config.toml
arch = "mlp_mixer"
crop_scale_min = 1
translate = 0.12
targets = ["phase"]
num_classes = 4
activation = "relu"
mlp_ratio = 4
inner_norm = false
expert_mlp_ratio = 1
conv_stem = false
mixing = "cutmix"
label_smoothing = 0.1
batch_size = 128
adamw_weight_decay_other_params = 0.01
Rows from expert 5 of block 11, named by matrix and row number. Rows with one number belong to one neuron. Each number is 500 + 25 x the weight over the matrix's rms, rounded and kept within 0 to 999. All counts start at 0. Numbers have three digits each.
# up: expert up (model.blocks.11.mlp.up, 8x160x160), inputs 0-159
# down: expert down (model.blocks.11.mlp.down, 8x160x160, transposed), outputs 0-159
up.57:519509493470507504473440499463462521482494481518498526522501524480464492542468513501500469513533482499500491516513507460490478531468477467524516530469534536504507508519501489521497535521529510498492468458452492472502517463472524487527533510512502487477495526498514510482545480477453495475532538483512504506514506489496479514492474556477524532496463443476563521467489537522536509510526531475514500553473541533490483490486492520512536440438479527529510461476465534496496484480540493
down.57:491494503512506515535547500537467505493501516495500467528504477508532517475535520544535512502474490514511514493543505509513552490531512555458495500553475494509502519475480447523483482451533478477523513504508474527503511485510531490501453499509488507523480471495472501531470535515524483475495424488489528476484466531513486502545491466541527525497453549512434475539514449532478506479461455527494473464510509458522506503456486483538505491515532435518488486483521489503499515489486494
up.58:462469515560469502526500500544456465502479543526470518479484510483496499498488491516542475507463475489492490547492488506466480466493485497495474562508533515477497525474490482505519467486522508496493509507532505514499557512520482500489498499491539516514464534535483471522551503483477522514471505499458473487507487491489524494515501500510477522492507509501489503475545511499512474507542539483488486492539484483487526518490481483481488497503467530515496524501492509473480512506507472
down.58:517513483495497506489520498469516548466506459510491516513483473500529494493513488501491517494500539527508458475549522518485486504510525479523501501506457509528503456507507519498453517513484528523511490500482513492493482501498501487510504493499487524481509476490512507487476472506507500495511542532492471515499518479486509507492490523509522490482464514504526478471492500506478490527475469525528497526510496495474486500454556490480509505481491496479504497527524482512486516480491519
up.59:504465460485486451521487508456499527468476551485499485553493487531537487519502484481491478516469520510510501484479518461535528577494573501514481483471495438484552526460483465504478484516534451490500496546478502498488487500488515517480507504549517535507513488536474521459489456536526539482476525515480510537527530467571437531523542518484507456512464500493478500500521524552488515437550497535497490486509449478520469477443525462460524529529514463473468525500474555496503491508475495
down.59:544518543508520508508519488513488482508532497510481523494470522527453523515517494491542524487514479473476470458510495538493465497489471481501481542484501525494455461541493468517461499527502512491469526441549428426497515513489489487554559496478496477520478555488516522512481499517520499514520495461510529459509490495440539487522462500493519503531522501503487521502494473456480504513453487453477473522442541527485505464535515504560459442471488505557526495533498550530508511467496492
up.60:436510482478486502555480491515551507509495508508480503520489500509489504451565474491484483495527533521487471476448473510532473443491517488474510506512519502554464471505507530487551469485506516495544499501504501511514509459475500499476512509478494530479536473547514497479490548496525495531493440478448521520470476469460496510487505478466538506490508563528488489477496523548553493501441491504459576478494518505523488494468504501516466561481497492546517482561444450549511460511463591
down.60:576523508422468508498471526491501459474502535501512511496524527494525498485465545543531489476473438482525492511512499516476496515468530502514515491513500495490527520516497556521475514476510514515465523513511492480485501501467490464498461499508542459487483511484499484508519441470473520496491573532522498432504545507511536538450500524502465520497518467498546489472524504451466496516566509480520539493502460498449530521533464501479564464476485557479465488478566518516491512447445439
up.61:462477532519479483479476464529506510544516539473518468501506489491536482488550499471478475485496507552445501516485505493498532524538522491464520502469502519465486546520534527492513513516479492505478529477516498513477483509473479500489493504512479498527517522468481488457495483459479474479520475524512463498476454501553510496489507497524522528487471539501485491536497494502497512503506483504505553515503506475548505507526520522500509462488488505463467501481492508518487484499492461
down.61:543487479514487497559469513545504487477503502538521461516533514476455540543473499527517524504501515439477490494515498497457502506455495493504501515482514476498496491487546518469486512534480518484497438476513503529509517485477518535515498472511496453506502414514481544506470507511508475502501517497497507503518521520485487461494540509539499527526493520542475495501509505509487529467495484478507516485535506548540493495490506448504514545483485472501481504493501477509511485494502504
up.62:531496491493477471486496488478537523473484419534499520500520487519486483487490505533519535514483497494517527445516514514542473513513525492520494499536526495504487491527522473502534520483504526519502548497529500506533506462495512487522513494477451502521530467477543496515496517492461499497508515559495513534489476479476481439461438473516490485529504493521515502504505532492530471470469483460509487501511495506489449513471513465479479499459485477514511532523546503497484481501520486
down.62:485491511524503475517481500520519513519497520470517500517476487492556495508476507470486508477513493525473469472508508469456531495465483517487531504507513498509550506479478486504494494500485500484495485497494497493495501482516489491477519503529514490470478520482461470499513497507508487482489473484524528473514506535519499517493517491471473510508510515494500504508482516486498504494524520544479501518467532523513488485501521503496490510534506511474515489499477508493517512511524512
up.63:535520480484469471588470489549509482507506487461492490467516504500521512478527477502515477514484519479542478464510489526540466490470505503527506456523524461468483477505510453476548467510457516518501504473498454533479474504472492564503522540487457522479523494547485507496493503515531486469531524461502535413472521460512545556493519491531534476452501533486513462469503526514586511441522527519506505527496485548494495489533508500470470494467494505521490524467484486553473492523460535
down.63:469474481491512492422522500494524504485463542525507523535473514506499510487482509514489506510520480504460520539517497511467515488539502484505506514525488541546492525535526521492462550484472494487474467549521511458503575499488519453526505447544565529527463514501486505486530501543490471513484491518474477567494480481482509494474527533514468522499508450520555521535501521451440481508526466511483475505493465466517509492518486477491525513514503517526499431461522495454472492489445445
up.64:474508489493525469493514544479491525481489489454522517524503576493539535489500503521497513513469527507508492526518493494491484530459446531490480458509444510555518504467585497512514463481542537525556477515490476475491498485460446484515471504530459504475531524535500502491547500436437500513504487500504516508474540524527506540500453472504506493547449541509460465485509524523550545453544483511498466463483498498525514466474547506497490496455503502551452454457494483475499499521539504
down.64:526474536508498455487485471526539493447509514504482454516480481492519497467501493491468492498528488490519532512468478559475527519516526473499515495467456501492460458522400503535523515481465523444471523475515473500501530493533554474523527518479521521516484471461452498550480500572556444509476537515508466483515464495466517509505545541462459515490502504515471499499540521491492547557468547480527498477504450511476460505537482481572510477554475499489542507495535480508508504491502484
up.65:479494480494522548502523477516481491482505470512525475528504498517523519488485479481511508485519517545515525497487521517512455490504501512537503489490489502509499517489487489482503528520534522509501470483487498486478508540518509497528490465477515464505505506482453501497527508507485522494501509459540485508472502514478469506484483493510475505481502514494489480511488482499507514504521506470487492472513520512503531479523482524532499466534488446458515502445511526497512497515485484
down.65:509541483516496518523517497502513481474481522483516511477497504526485448524481503515482499516505483499503495490448472541544541555532470472491523547494501482483524510516541500519500501455490478485495496501487542528500538484469510505495491515524444488515488507523505497487491519516506431522483510521519496495531481518539497480516449519497509506514504451500483488531500498501503501482472445522527493519453493516480493494474519504479466514504501457493523487529518488533466536514473540
up.66:501521500491534484555483530491509482494447452493458488428509512512494500503501506481463515476513622464526488459542535497490479475506515451531498565454510615506503495438491416478548540525430493534487532502499516493525487530528529495447538484521492474502509510519473488543424496504491461478560500524477524502511481499505486517524507446502515477511529519480595494541513490514538479467527496509496516416498486485481511473515528515502523458473460508454500531505494534491489521469502505
down.66:486527501529463517496466494496523495510510533453485512542497490494492468475497521506492542527467429478512482489487466481455518473533500531463472508518508476491512515533494511457490479464559502481519452476478464494496494516522487484536505545504514488507493518554488482484553514456474489499494513501485518539512520466480484503431464518498521499462500476502484518491539496510563523483450467501527512531500507505518565543529500484475463497540589487497519489497474518492516526498487507
up.67:479527490518526491518516494458539488482524497507527475528497517475467464496470495524544493504469510519489477508500508513515505504534506550471530491496484507492475515493472486532501482493505537500472508506485540499495532515503522467474516494499493486487495488498534502485514460514470540510492511488501499484507517467511546486545515503506497561491485470507533490495509515514498481541461473492462478521474486493504479540491504486528522483499489542476470465454534503484480515512427516
down.67:532500529478526498495525499535488483480465476488451481465486499534514509503502493501487493467496502506491513517493517541517455503487503469504482489477452552498486492494537525437486508464484474553536488517477492465513513508498528509500484438453498542509476466518455514513506481509541533565560502492485494480497493511513499535502464513531492466512491536496494507514529481492505528459527493504537492487495504498462479476511539490482467500500490478547498517533500486524527486490540533
up.68:474462544542499453495516487491501527517515518478516511465504507449486503517528515547494529501494503535543481512499490482511558497451514531493511518530452510514481524480489484499485428504466484484465491486512476505505520478511524517470501462525497511516513482475471523509475538461455514485505505532505541470437525490546476508507485468501481457503502527480444495537495503548510509484571520501514513507506439503472473523495499494490473490495496529498512519524516504517498521529525468
down.68:508468492467459513513489490534493523486497499534495499511524501518480521513485478393478503428451483505503484484511516491506457505504495480504488478502535487503473503537510474516510515479503482534526527511494491485507484489434499498534467531515541485489503522471512512524561487499559507514520470496515504525526457526470533494499532526481488528502488520526495534487495510495482468540479490545506513492489532510529497459523529488494540489455488497499515480467481508504442493524491527
up.69:490521491495495495541520500479513513507534582522473500530467561494534521536534498541530457496485451520473520530479504475512473437501467545520491515503561474470486513526514515458524494498505489456513517484476513525491452495537501512509527546497508477462514504463471526545529489446508502505508441479461511509523523448531508488540464485486510467480526524474433504442496522519569492494520476482485500506528493412525467528475505523510477521492455490462492497486472521537515502502552492
down.69:518486536500493512465487483453488463497480450507478488461534441508430490478522501460487530509485535495482519470495508490527513563496515459545527467507505544527537478486492493532494516481486479487500486538526515499476569495470512511486462475486500528513491543502518490498469507529477525500555492533521491528512486529511482513460498506520516514502496510498528509526519503477481492507490518520521510494478482539492497490460501491490525492547487506522508484513519456411514507508444527
up.70:536506474497468507504472485494491514459477492492504520515464482505490470537497453477491496477495508513441453482526525510491498471485467508529506512505535555544533498461489494504519516526434450496536478505519504542465518508527476481485460457460520541520503530553543500512449476507471560481504499541489502526516508504490507492485505457552496535497465539480474458523515569530528514527487499494550465486482529521475502507465508492496488514465513528507510520551456467480511480514506535
down.70:482505527522488449514548488533500473526523488506482508508501498478512502488529517529534468478491462513548464525462461478509496507523553511445487493520498492496533550499489543505445496516510538523471525510480469479546490520503534510509551528503513473487493483475504482505519516491544468495540489495486485484495448506482504496499518523474494449517531458503519468517450464455493499471539516503470525500494517525520496508489478453457525519503469462491471480505501481506527480469497502
up.71:479494474496527453460464490490458520521485513440531494537491528489504522550426540445517447485499542524524509510514493533511434482505551506484540511534520489530482506492471476476487520478501556524478537456492500454506482533498534522478510486444536480502538524513469461516491486502511496511515495476507547535499545512488500540476528453500481520526476493526466524493509443470432490508495527519498453511501467475503533507481518498464499511454523532569499506495486507524493518500491541
down.71:470526506519506513507532504500502465486479476552506496477526482514488487506533520507475481489526484527495476461491491473550528499498434497506454474486487487493505503525495496501499458522515479455488495511478493500508497471489496499525539519497523474522495478487514494508503496471496507491526552490514469459501505482490504522507518513476528502506495478546507509515526526530477519521513496496552501464512504440546492548510514493479493493524478484501491515495550517470486521512504487
up.72:529500498512459513534544512520505506496439466528470480488539469477527525471512509504485521507532527499528499518482522526474526495536473501493505485524481490479499517489499454500531507510475471478455545515496543484510528539508476507521488481493476443479429524481476493480510501477493456505500501537516536489462528479496524546479492487514475533505541522474499468523452481560501531469437507494477540452476499510508506467450504507493519532498531521469515525569473476496521510479495537
down.72:465550485501498492500466492481518496544521489471523506535486522504471491535488479497493468499500479505512500481477521517513460515495545516536487471491504507504530484510470498512510539515496499499535487482490486510489475485537508535476503504452512509501530494538545488449543524509505517496524533453483493483506478516477477468539504494500477441498523452530507504490534490461513490508534439507516505502508483507499485488517499501471494525502552503491484501492498518507499495512487519
up.73:513514513473478516512525495504495509495488487469541492485518508496496481515537492513521517508477517523490474506519474505540509502513494489507464454498508488478512499527510490499508491500496499493485472540492512517508505528493511483498476515531523498487500465477536496496495490480502505498500501519452485468500488521515498488460508482527471500516539543519508474490512487514512513496527518537515478487517489508506503504499491489502507515490486506496493517480469486482524475502459496
down.73:470506511509499512498485526461510502508487482501494500534487523506526516491469493502493508519502499493501499481504478499505518479475507518508521513490493540508501521517507513484496472500480491494502477488478485463517477486516493522522505458453465517509517515501477507493477503492536485474553500497518513513517506515528509514530497520494509493499520465497482505519518513484505523474489469496507492494486526443508498490515484485497508501520498526489516453501490503524481497487514505
up.74:525466445521509501473474499493502489538550490478525513454523514482499518512493483526478477541493571481508507472511544503491532456474517538489504490501564460481515508468505469513460534519528518507545438428457513497471498500532557525557550516444471477509492501485517483485474499522499484475488524468479478454459549467501508488494563452492510527509544501514506518482483545510492477495528555511487485482561492497488491487451501490513490474499512459516518511477512513593463472464489518
down.74:442505513524488513507516508495476509513437473501493496503503496522505464489489553466526535487506434540493533510487487470514431537518481468509487507473499530546472454518526517469509454555498476483442545584559476478537505492476468471493492494516585540493540524531466496525499514495493494506510515508523536538503469501487479497499517528540500473509488467522470494504492460489512501510487474495522498511533491489511462489495478511499474515500513549554521471535515500427483497518484481
up.75:506472498480499485515505516481491500493487501488549514525499486513501507540497490541473469472467495511501471519506508528494537489504479519510508482510546485512514504485487506496494500505534519493482498518448480519485499524526529508475467474520449506502508506470502493507470505503477503467540486479486526462508511542480489509515483493497505498514489501487513527516483485505544495506555517472454509563511470521486491482497479496464513490494519514493494463472483531525507538498505476
down.75:475502490475511500494486462504488519523522482513461491503494521537512474551528497488511521534524494500510520500498493478491482512526523517509500464512464485484485483506512467503504464526500472487495547495525488483502506489465513514514518468466539503498459489520454514458510466539500518528514493480545511566516468485490515512499528562507464508481470521485503531533522485469485476498450496538512498495503492489498538509468519482478495474513506456545474507471511474512492490529501520
up.76:497469516473501472516507474465509525532540501507486532501523502476486510519511497487500499510499466482498501445470490514508483499545534501484489575544500513483498499493492485505475524532480497472506482530482516511567502496496488480522504488493483472521533498476545497487491487504511502466493487497493501498497495471493450516482524500503510489536486516507504491482532503517482510493483462472480512532437493490520491512495482476500511451491499527484490534519522473510512497512501549
down.76:483508491513499485513505520542500460482497510469508482485518495478479508515495490518480487497513516514501520549497494525492518484448464474516490487496495506493485485503479518518507510527510522507520512504500470482479498509487492523477485515480497508501463489493501506513507507502499512524496467538485516500518474521506532503494471472510463507497553485484478500493481497463503490512515543541498537517498549498497541484496520499497485559513497518499489465522513472497507489489456456
up.77:510506537530500517480497534504502538460467496540545477479505481513548490495494501472506470520491472513442481512491541500482493513529518494460499498493534490520508517488445523484459442496518533502508492509479461505488516505502507481499503502536527484465542531544511512515522496511501460506489495532470531518493484496473520497492495468507498449496484503498493462443480506527499505466486468492513553500516484469488491478485471469511521481554493494538492539495542508486511514543539451
down.77:500526480460489484531506494498496474523604518467498539485480513457474459473469507514479518494496476528546488485507482466503465503433475495488523474475483514506521518497521502511528553515502508464486533484569497488490489498513466482471525517506461540502462504446491505498478494496492504515474504487529508509534490510514513489489497529544470558494498502512511510494474530474514492532503558502540521504477533509516493498507515496515470485446508490506498491509493506506506491500465509
up.78:501522504518481472477505503544507567506521505483499492480544521507512468556480492503495477550486540513527477491529463481518459463505473514524489451539499519459499483483479489508545498463500527485499512492508503500492497474482457484493482522513484492493489484474458514479545473495479478532498498502492513479480505494426499508531555512479521527528512513508518476510515515475502485482523497533513478456456494460489501524521531485495497515565547506508487473490505483494526544530487462
down.78:515524526514507446499529512464437464505510516490495496536520501550516542487490547474548478460512513470486506480492522455498520510539545500531481485442500527544503509550516493467482517469534521492505477496544501515477506503492512442507537532503485481523481486534507503499451520526508462498542481507484537540524529494529483495513419495524478507509492503521532464477517494516520493471493536501476489478479500497475455456492501506459510444476481503471479478447473532545500501465500485
up.79:493506487540527495485555515462504503476453486547491522505550491466493531506541481468543499557494514490466490486534534495435510478488418482514526524520469474504487534512532533522507489466480459488530513541514530520467531506506466497519493542478510477504434461495505524482505502487464519487492511530502477494492471502523463501468515541527494530517476542511498509506503439529530545501521523480517443544472425517475472530482545516468548499462530507501499482525521505422468489449520489
down.79:531530521469492467509449442503469487482526522437498480537485505533525510510496497493489500526506477479441478474514508525527506523518537513464504524485489499498505476465478515505486504503500468482481489463477518507501462516473504488522497459540510450451532497535488521462523511500510511495520490534502522500513530501466497490532533486477561434518543479498508476516503549512494495508473498559499502493559529504518498467529501479527477510511502521517478514450467483527502510502488505
up.80:537537463472492498537448500524508480562501520472491506510460500498484493516506522498495487495506492484496529467491500497476515491540462471475471503516532458512519514521484502472504536477495467504562436524479510452502532474512574534438454479459515517484492474562547535527455483492507496521541461503443512541518527481520510499518473442512509490496518465506567489501481547501513509480513497492501522461504516445515519516539524480506466503493484484462476492541504510474509520535528510
down.80:473488513474506475499538502463525482511529482518535507507544520496485501464519501471472508515493487514504478502500488522524493542487572531490480443495469554499502477523483537472497502512488512498468549444509468505495496497494444510509570513556497493490492539472512460485476523501480482480530502514504496486453466524507515506475542543526503531517501487540513519483497442487474501480474505521467567532445484501479493491490505538464514535494554479522511482467461504529510514436498513
up.81:485525514459500527577496475561490499480488505484479477550570468504502503522535484392526504518479501529519488482491526483458554479461490463483523493480558490496504465474486470490506572483540454547472478526485465483514499506489550480526535489486544486532481521586508456447505512494503486484492483508495510525514489476512485449529461525515502468532485523526552496522491522504457457536464500508533521540515497477486493547469490500504481486496469491502475498500469554494477479497534481
down.81:505536489543521551443505494467520463464486516514529546495445495541467464490516480482525502529475481495516502472498572498518491545524505506524427520481517498479511578507487487549521492502486540465487472472465504507469492538497484570503500529493484502477485497422547515463467510497505480490503478510470490510535490510468488499472524545469515521501509486492498488492484442518503536431505529484493522450524543493495492505542542480490480516517483499524479501491484532522518522519509514
up.82:501493489517482506514489461468502487530478518492529458524500490525504464439521534488491517504493498517499565501477498471486513510520480540486513502484520502478522523515501511455500471524512515499510506535512507490482500500510465483481549531464531518531475477476503478471482526505502496565470511498494486509495491509505532487490503511469503529498508539506498527490479542497464515506494484501505498526504500526425552534489467511472508474463471513491507487497497504503518512505503514
down.82:506521498493516521480504516530479492476476494501470472521537495529509523501492473553490498519528492510492485484504460494487510499463490477498482508494479494510493481509498531489496497487441479485487518517491501509501484504486492501504484489516480485478509515511532496503514517490475476475498529498513512493520510509488483509518486516488526498533521509519489470500524531492492553508527532499502490490509535477511467457500505501508513518486514476510519510513513517509474534495505481
up.83:485505510542492531483544498514464507508461450506481499511474509492456512496530502522515506503530491487512521481517516473478506536483507528457484485533492546491485507510474501474517509538525507548507561514492485512467526476482497515488489539477541498508498468499531530460457509500526488478515465499482491470473488444494526578528480480503488531514507490535493514470488473498469466504465461496487492455487482505530509541496488494527555439520532504462493538502489464564461533471545490
down.83:484537480472513492540542501489497467496476508467523524481510496548501463479473493454481485559452503487506509497495460555468477457492467496492484526493492508496474545459472526497539486462514497452491420527525527514542470491527548479513520525516478512481479531514532492529575495488477524530525524506497466523533504524524456468423541517495488507466482474461494502514488525554507523500504568479538489506552538475455483493496582514456497526461471455507521494513478536424557499505506558
up.84:519484493487486502507517549491509532516478515520483464519504501527460503517497495520489506483491481516512521512490471544539469513461481509489532471512495512471528517474486468499514470511480484513497482536463486508502519521490520480476513510464529489476487503533526497496498507499452518517485459524472469491472496468493471516500499533535514505555500476521471542511494498506499492465499485511553513502493515498520505508513492489534523510492504474456485474510494519501443510480505493
down.84:484513484504512512499527459489499443479484493499529534478454488515537526517506453483503494514499525467456503484491466468513518501534546515506482514487490487508497533502510528473491507506514517492500494484530508522504538506505503510513516470521494496490455524490517504496492522521505474467515479496498482499557498501516529486501496471481525528515504477458518481524490492500477493534500538485453454483492501492471465487517514508494522504530483487506528515525486512486517528476500523
up.85:514513531487503490539514529436503499485528481453516511530469540474487417501512509492497486508496510546511488508511498469462454493512518498500464496490491494521486456526461448487538478532542521484514576508551535571520528491451453492503486511518517487483483485448512519427469537482502546525527530511502502517522464513461535479520514485513467524518507472549482501490492479508502468520494497548515540489503467481445452516495544479453519503551471536502511488492488452525508510528483493
down.85:498530488499529487468478447511549466531485513526498462501490531486523505500471499503502478452501489472497498474500479498520555455486502462483481477490505539498523520539504520495510489462516492556484428496467468409494432508565467485500525508483486540535484502509470516562520475546483517500504475482468486494520558509522506523468463487463518464501515534493533463536495571523541531468497484478489498482504481480497520511550510502487531536489557516490506508538541552482474499481473535
up.86:500525494567479476495491492471496475503522525468486520518521501488484470511487506522529506518484507512520483556510483517521494494487464516537485460538470508492530532506482533525503496483494489481500517510490506504479495495541519490459450475449504464522524470507476506507517484529487559540514493500495534480510504486517501510508508521498511555487479469469537474465461465481560496511459524525484517481505472571473563481507499495503503499488492482496524446535465465498503492519430505
down.86:517498530420554483527489467530517482503531481514494456514436533448510505437529487541477492498449512491476461496492538518538516526504495536484505497503498512544444469489562483487502520495492502504507480489489543467503493532443512511528522479530502539461471507526481514514482495492459501484518502463553465537481481441499458502564464481556475510490494496502514483599550519500537499525510444504518483522491454478505488526509491457454503504490476538552477509492517502531500481516497533
up.87:487513478482443506513521503514504497519523491487538540483484480479514511488516519504479510489491509510488513508500503502473515498488474492531501502512539516480509496505544510532498499492525529460507547530501478495504499494523485492492498502523507548496502479482471496504518510488519505505479522511494531527505501484505499495517497473514509496469499510501520482506469490517508475521480470486489481482500516467526497502496486517511486505479523482498482517471499483530485483462494472
down.87:520504434456455552489487494459495502503506501501491521504508501499537520516540505465503530474485480504465512511526498538498533506485468496501486546493543491582498447512492503534527511518510498505486477507514497490491475511517503489506449477501460508515505481540532451488474478448479491554489540548525502508469476490493489464526501477498520487506550483555488516480495508495502504477467528497504496495468514511524511514483495535509504459491495491496515533522501487511494463499524523
up.88:526517536491474471435502485512492472472514488446506523496514487500524490555485476505508484511522415495501490507507471486493501486473486506478505491511516610550507453538475484468450523472498511509498511508508515471506527506531404533560510482464467480461476479579492504548520507531498467510511486453509484514525503494520542495493502500468506518521528512474477519533510500474513484525507478537526478479511505479508482518501512478541542547491497499454522497519507521500475492490509501
down.88:500481450491495514526497482488475521522486500532486488516476494464448491514518496509515507495464547490562476462502552463490537535502529500545542508470513469494556549484521465494513428485521456530498473468501515522509489502498577497453471457482534508511516508467497537490464510502491531455518489516482509487532494523483444526492526505504511514455526494530522486492506491530459538520517514461489497522491496481517507455513522508488501474503498527539503475456497481458483528525511528
up.89:476513537508525495515477498412491483487538505461502483511507553502533516513511444528478494491497493511528502476517513518501471568517535550503450460479498509542547507464467494505463445452508542491546490492496503507479474451541474513512519475515458508495490500487557477532513436542494527510472502523493512512480473511513502503514534465474486481511482507471492502495511519496536477498548474503555513473467473501496473534489507515499481504527509532494516479469501506521506437470507512
down.89:510500494504467415513491472594510479520469498505465469518477467491500494448464525491524488442488531512479496528503477513461549470455491469497527494497508517488473484510534494508510525544524534482492529530520486491514536501481520482457489558490557497472530515488476488562518559469497464500561495509512471482496478486508498548486498524508499513501486509511499474465511484504486496520469505466474490499464487539491513523522502469498531503485484510530478500517537452469499514495492496
up.90:536471521502501474495496549478520491521478502507498480496508502509501530463520499510477498510511472478496502482526494469506423467490488504521515488507521497495492517519479497442533531504539475446503517502569541492524549512471473490492540509556472542458462464543541466504454490523530446475509436477513475542538506449471499472476472518488486495490536504541566499556484494431502512509509468512420481485491502500486492487477520479508484535574557500493521493468520467541491463514547496
down.90:478503490511500525495530488511522487475525496504481505486509535457490481483536481513517516495509494490500513523505510488481504494480513512488474483449468569477492503503486470532478513493470492487511504464444496468494521490527541491534469487482528482562523490475508536561516497543482478498512525512518484492488506457509494561504487492512534458486455492458554505416480543527518506469483504526538561505428468468488530534550492527445510465476531515476485499488486523489502492473483519
up.91:484516492517492513531517472480461493494497530475545512516457480476491494490537506537488527487476491504525491506511511492466466529543498512499469473487506477540452482491508468512520506511504527491506523531462503503487552532516455518525537546523495479520505528450525479509501489509532539478494509476471502472485496474458545512476456504493462507464522511496548483511491504522516488474495452509497530549469498550509457533487544520501542474498505495518483493481461464487510500463520512
down.91:501470451500494466494487500543519495472505474546474493558526533501490485481468502486522463519495515490475478513455478500472536441451500489518517463515482559470507515514487548541504526491502489557487462501532466475518497478498597473462451489515479520480493448538453534514549519469509521539513503497517498537476499494547461500499509490547498497522472470520490493482490483494513474473497525547493507445530504459484530554468495514533485511514496492494495516508521485539503496521495543
up.92:517490517512517498507493511465461494516516446546492486506481512500488531523510462504483527500533559484516513509477544497504502525487472544492496523506521517496533491473508501502464446496552506490500525525471482511523489483528489495484494519501467492465514484538505523512525450463451481528533490518479477503524526488482542468470464480502501468484479483529523461462478481498475510517487478523552505496536479516493514490520539493494499501518496537483461512488553498420495532486511547
down.92:498559446463496517510514495517518513485478515468500501510520455526539466535499511492522489516500438531453473529501490524468476492510525462457513462482490520530492509532474487497521539487502524524488462497503489471485540479495489501526489498516458517497484501502477505515485523535491504494459518528514515492468469517518474505532539500493490506531412522487486505527531494506520496515526503525465524504511545452545500485451497476485507501483485489527496460478460502534514469525499495
up.93:502496507492487485534492472533534455491484547527500494487488521487521485528535498519482504492522478488492479506518489525492551532491491519495451492515464511521468487490514493492482493499510498505510488499505482491485511466542471515522511540516498482471495507478475514489511468465506523517488503469515513517473522507508460523488499460481489491512523516505516450510509543501515494507483518507520550525486547525530478484476465479512522529499484512494483501475478487450511518489512478
down.93:507475513495523506488507555483502504523482475485520543537514491508488524456468516493529509494501528457508497520495517477509455488477527480513564500500499497503494504499505527520508526518547505498475502478499530492505497492465499465493488473514480481527503504480500506525487522505501509506468506501506487478509472505495462493543512559502540482510459471452453504439479529488496475492518494484491457491508447471462580491508531492543487490488482495503520524486494524575512501543504511
up.94:508504464508465518486486507490489437515478483518526483518496487478495430500480472515504509515533482492518495481496538512482510511513470515485535470484550489539518532509476478492496452524491536505551458469536505495485521478523530542532486508540491507538479483511570520504461525490483497503523509514512527463518490506474518500497507503528496486471507471474504482463464555423481481443499524525506512513491495503530478448486519514496493519547490476516527509451509464501482476465535545
down.94:525454508495515491470493500517454512503574491454519515508545529451489551549514531505452525509435511497502466525538512467462492486494541471488483498470506537509512497475518477490505544520507486480474536528498476474510510474525530551474502443476547541500536515533444503554522468507509502505481486511448476504465501501507449495502531524501452495478508489541489486544433460558513470504491516504473474535499444520497513497466485511486500506443567513534512546529504501492456513533501427
up.95:486524535538530498528502492534517554523474490533501503486512493483435522495450483492495481469508550488493502485485484540475511445516518482512461520529479466495477488490549491475516525569483499535519493486538503501476492488470508519504539451486514505538519505471495483528540457502508499497491477511456512467507511490522513534462507476516471573525482485501467517518545491493532508459500533499502470463454484527504492469467534454490527507513549435434511525537488518508518480458523488
down.95:513513523480461501490506485464516481498487505449477535454490502530568497499544499504501482517529469526494499493490505474523472513483480501538495493502516533525515488492481513506501492477520480417498509522546493526483512500510486460498500516520513555435465499503508523486449526519476521478470517495509502545510485521476463482519475490516546461474562478529525481493496523498468521544484478503493534527483512478527519478510518532495441523513461538519524508512500505485493489478523494
up.96:532542524502541500595526478500492476489463489512517483491472536446453547475492492533559501501520523536472491513483493545490497468526515520527474527496468381512493457466467518499498489479490592580562408501509505538512466458518460506522455505481494556478460494486503514524469495558456535474454450477516496538498536502465503499492508590528468474515484478441545459517551523490588492522481484472488519528458477498447477470500485496451481538466530520479490515493502504493504494507538534
down.96:444447507508528477439452491517504523490508560502460498497480431491491494475507491543479474437517504496526471520490443542503535566534528527545505437530439540535466522487537489496511543449490469448468585467533475527548536526493513462485535450493510488469536476462541538525562464474528555545500524513511503465514449473529543551472462487493497503510509502518515482461504517535479492527576484526513563473497482497504560458476478472510485453534508479486488493498477471522490521528486479
up.97:506467496494524479495514460531504457495515482517524555515504519499522538542485439497512508494501447494514478511531494483474506514547451507498478519499498472556512519509505517480457443486533518503466527509478513493463507485552511480552517450519522486489430557496472454494528494538546537490465520510539528477499503510520477503504500499472509494465491510452515463545517485546514464494463504487530511521488503476478482492499539510508482501526488468513518477547532496509493489488480474
down.97:514540474554502509518484485461435528523489494520517443525487485493479451499542512516526490451488549502524514504505506482516497486494549483513548479488501480467486527480495475532512567522499513480561467490500471501481480508421524515418449492453493477537591463507504546517503507418466470514527486479508504547491463493469500494503505520523494492506532503500484531489488478443517530545523474524473536511495507530531513528440468528555488522476512502506475518480436487524483526564500527
up.98:490506492494465467529502481536497473511528524531514459482464473533501513511497508463520520480490533488516521504500501456488490470516519544497447502477530491490481498501474540535490454471478503434521507540525489506502487509479493485512467484484479519499476518518519511517477526488500447519524427515479483521559534539521482478512479508501520557492510491466504506483450474525502546491560496550550492452475546502479506485516500524541526511536488516502542484420547500470486457500495459
down.98:513532504404481553493481490503460497515474488459444566544527542509510482480518494532499486515483464481472498507485550517500479489510466478496526527493509502484468511489543481509494537514554514517496470422527523524512502492447460532498525503503502459500518506524501546533520479505508465456509525468489516490494505485531499509522522520503466472490513531471478533531506482490526482538458527446471552484423492457513529497474512476529515470473467507496510483570474477464523507493555509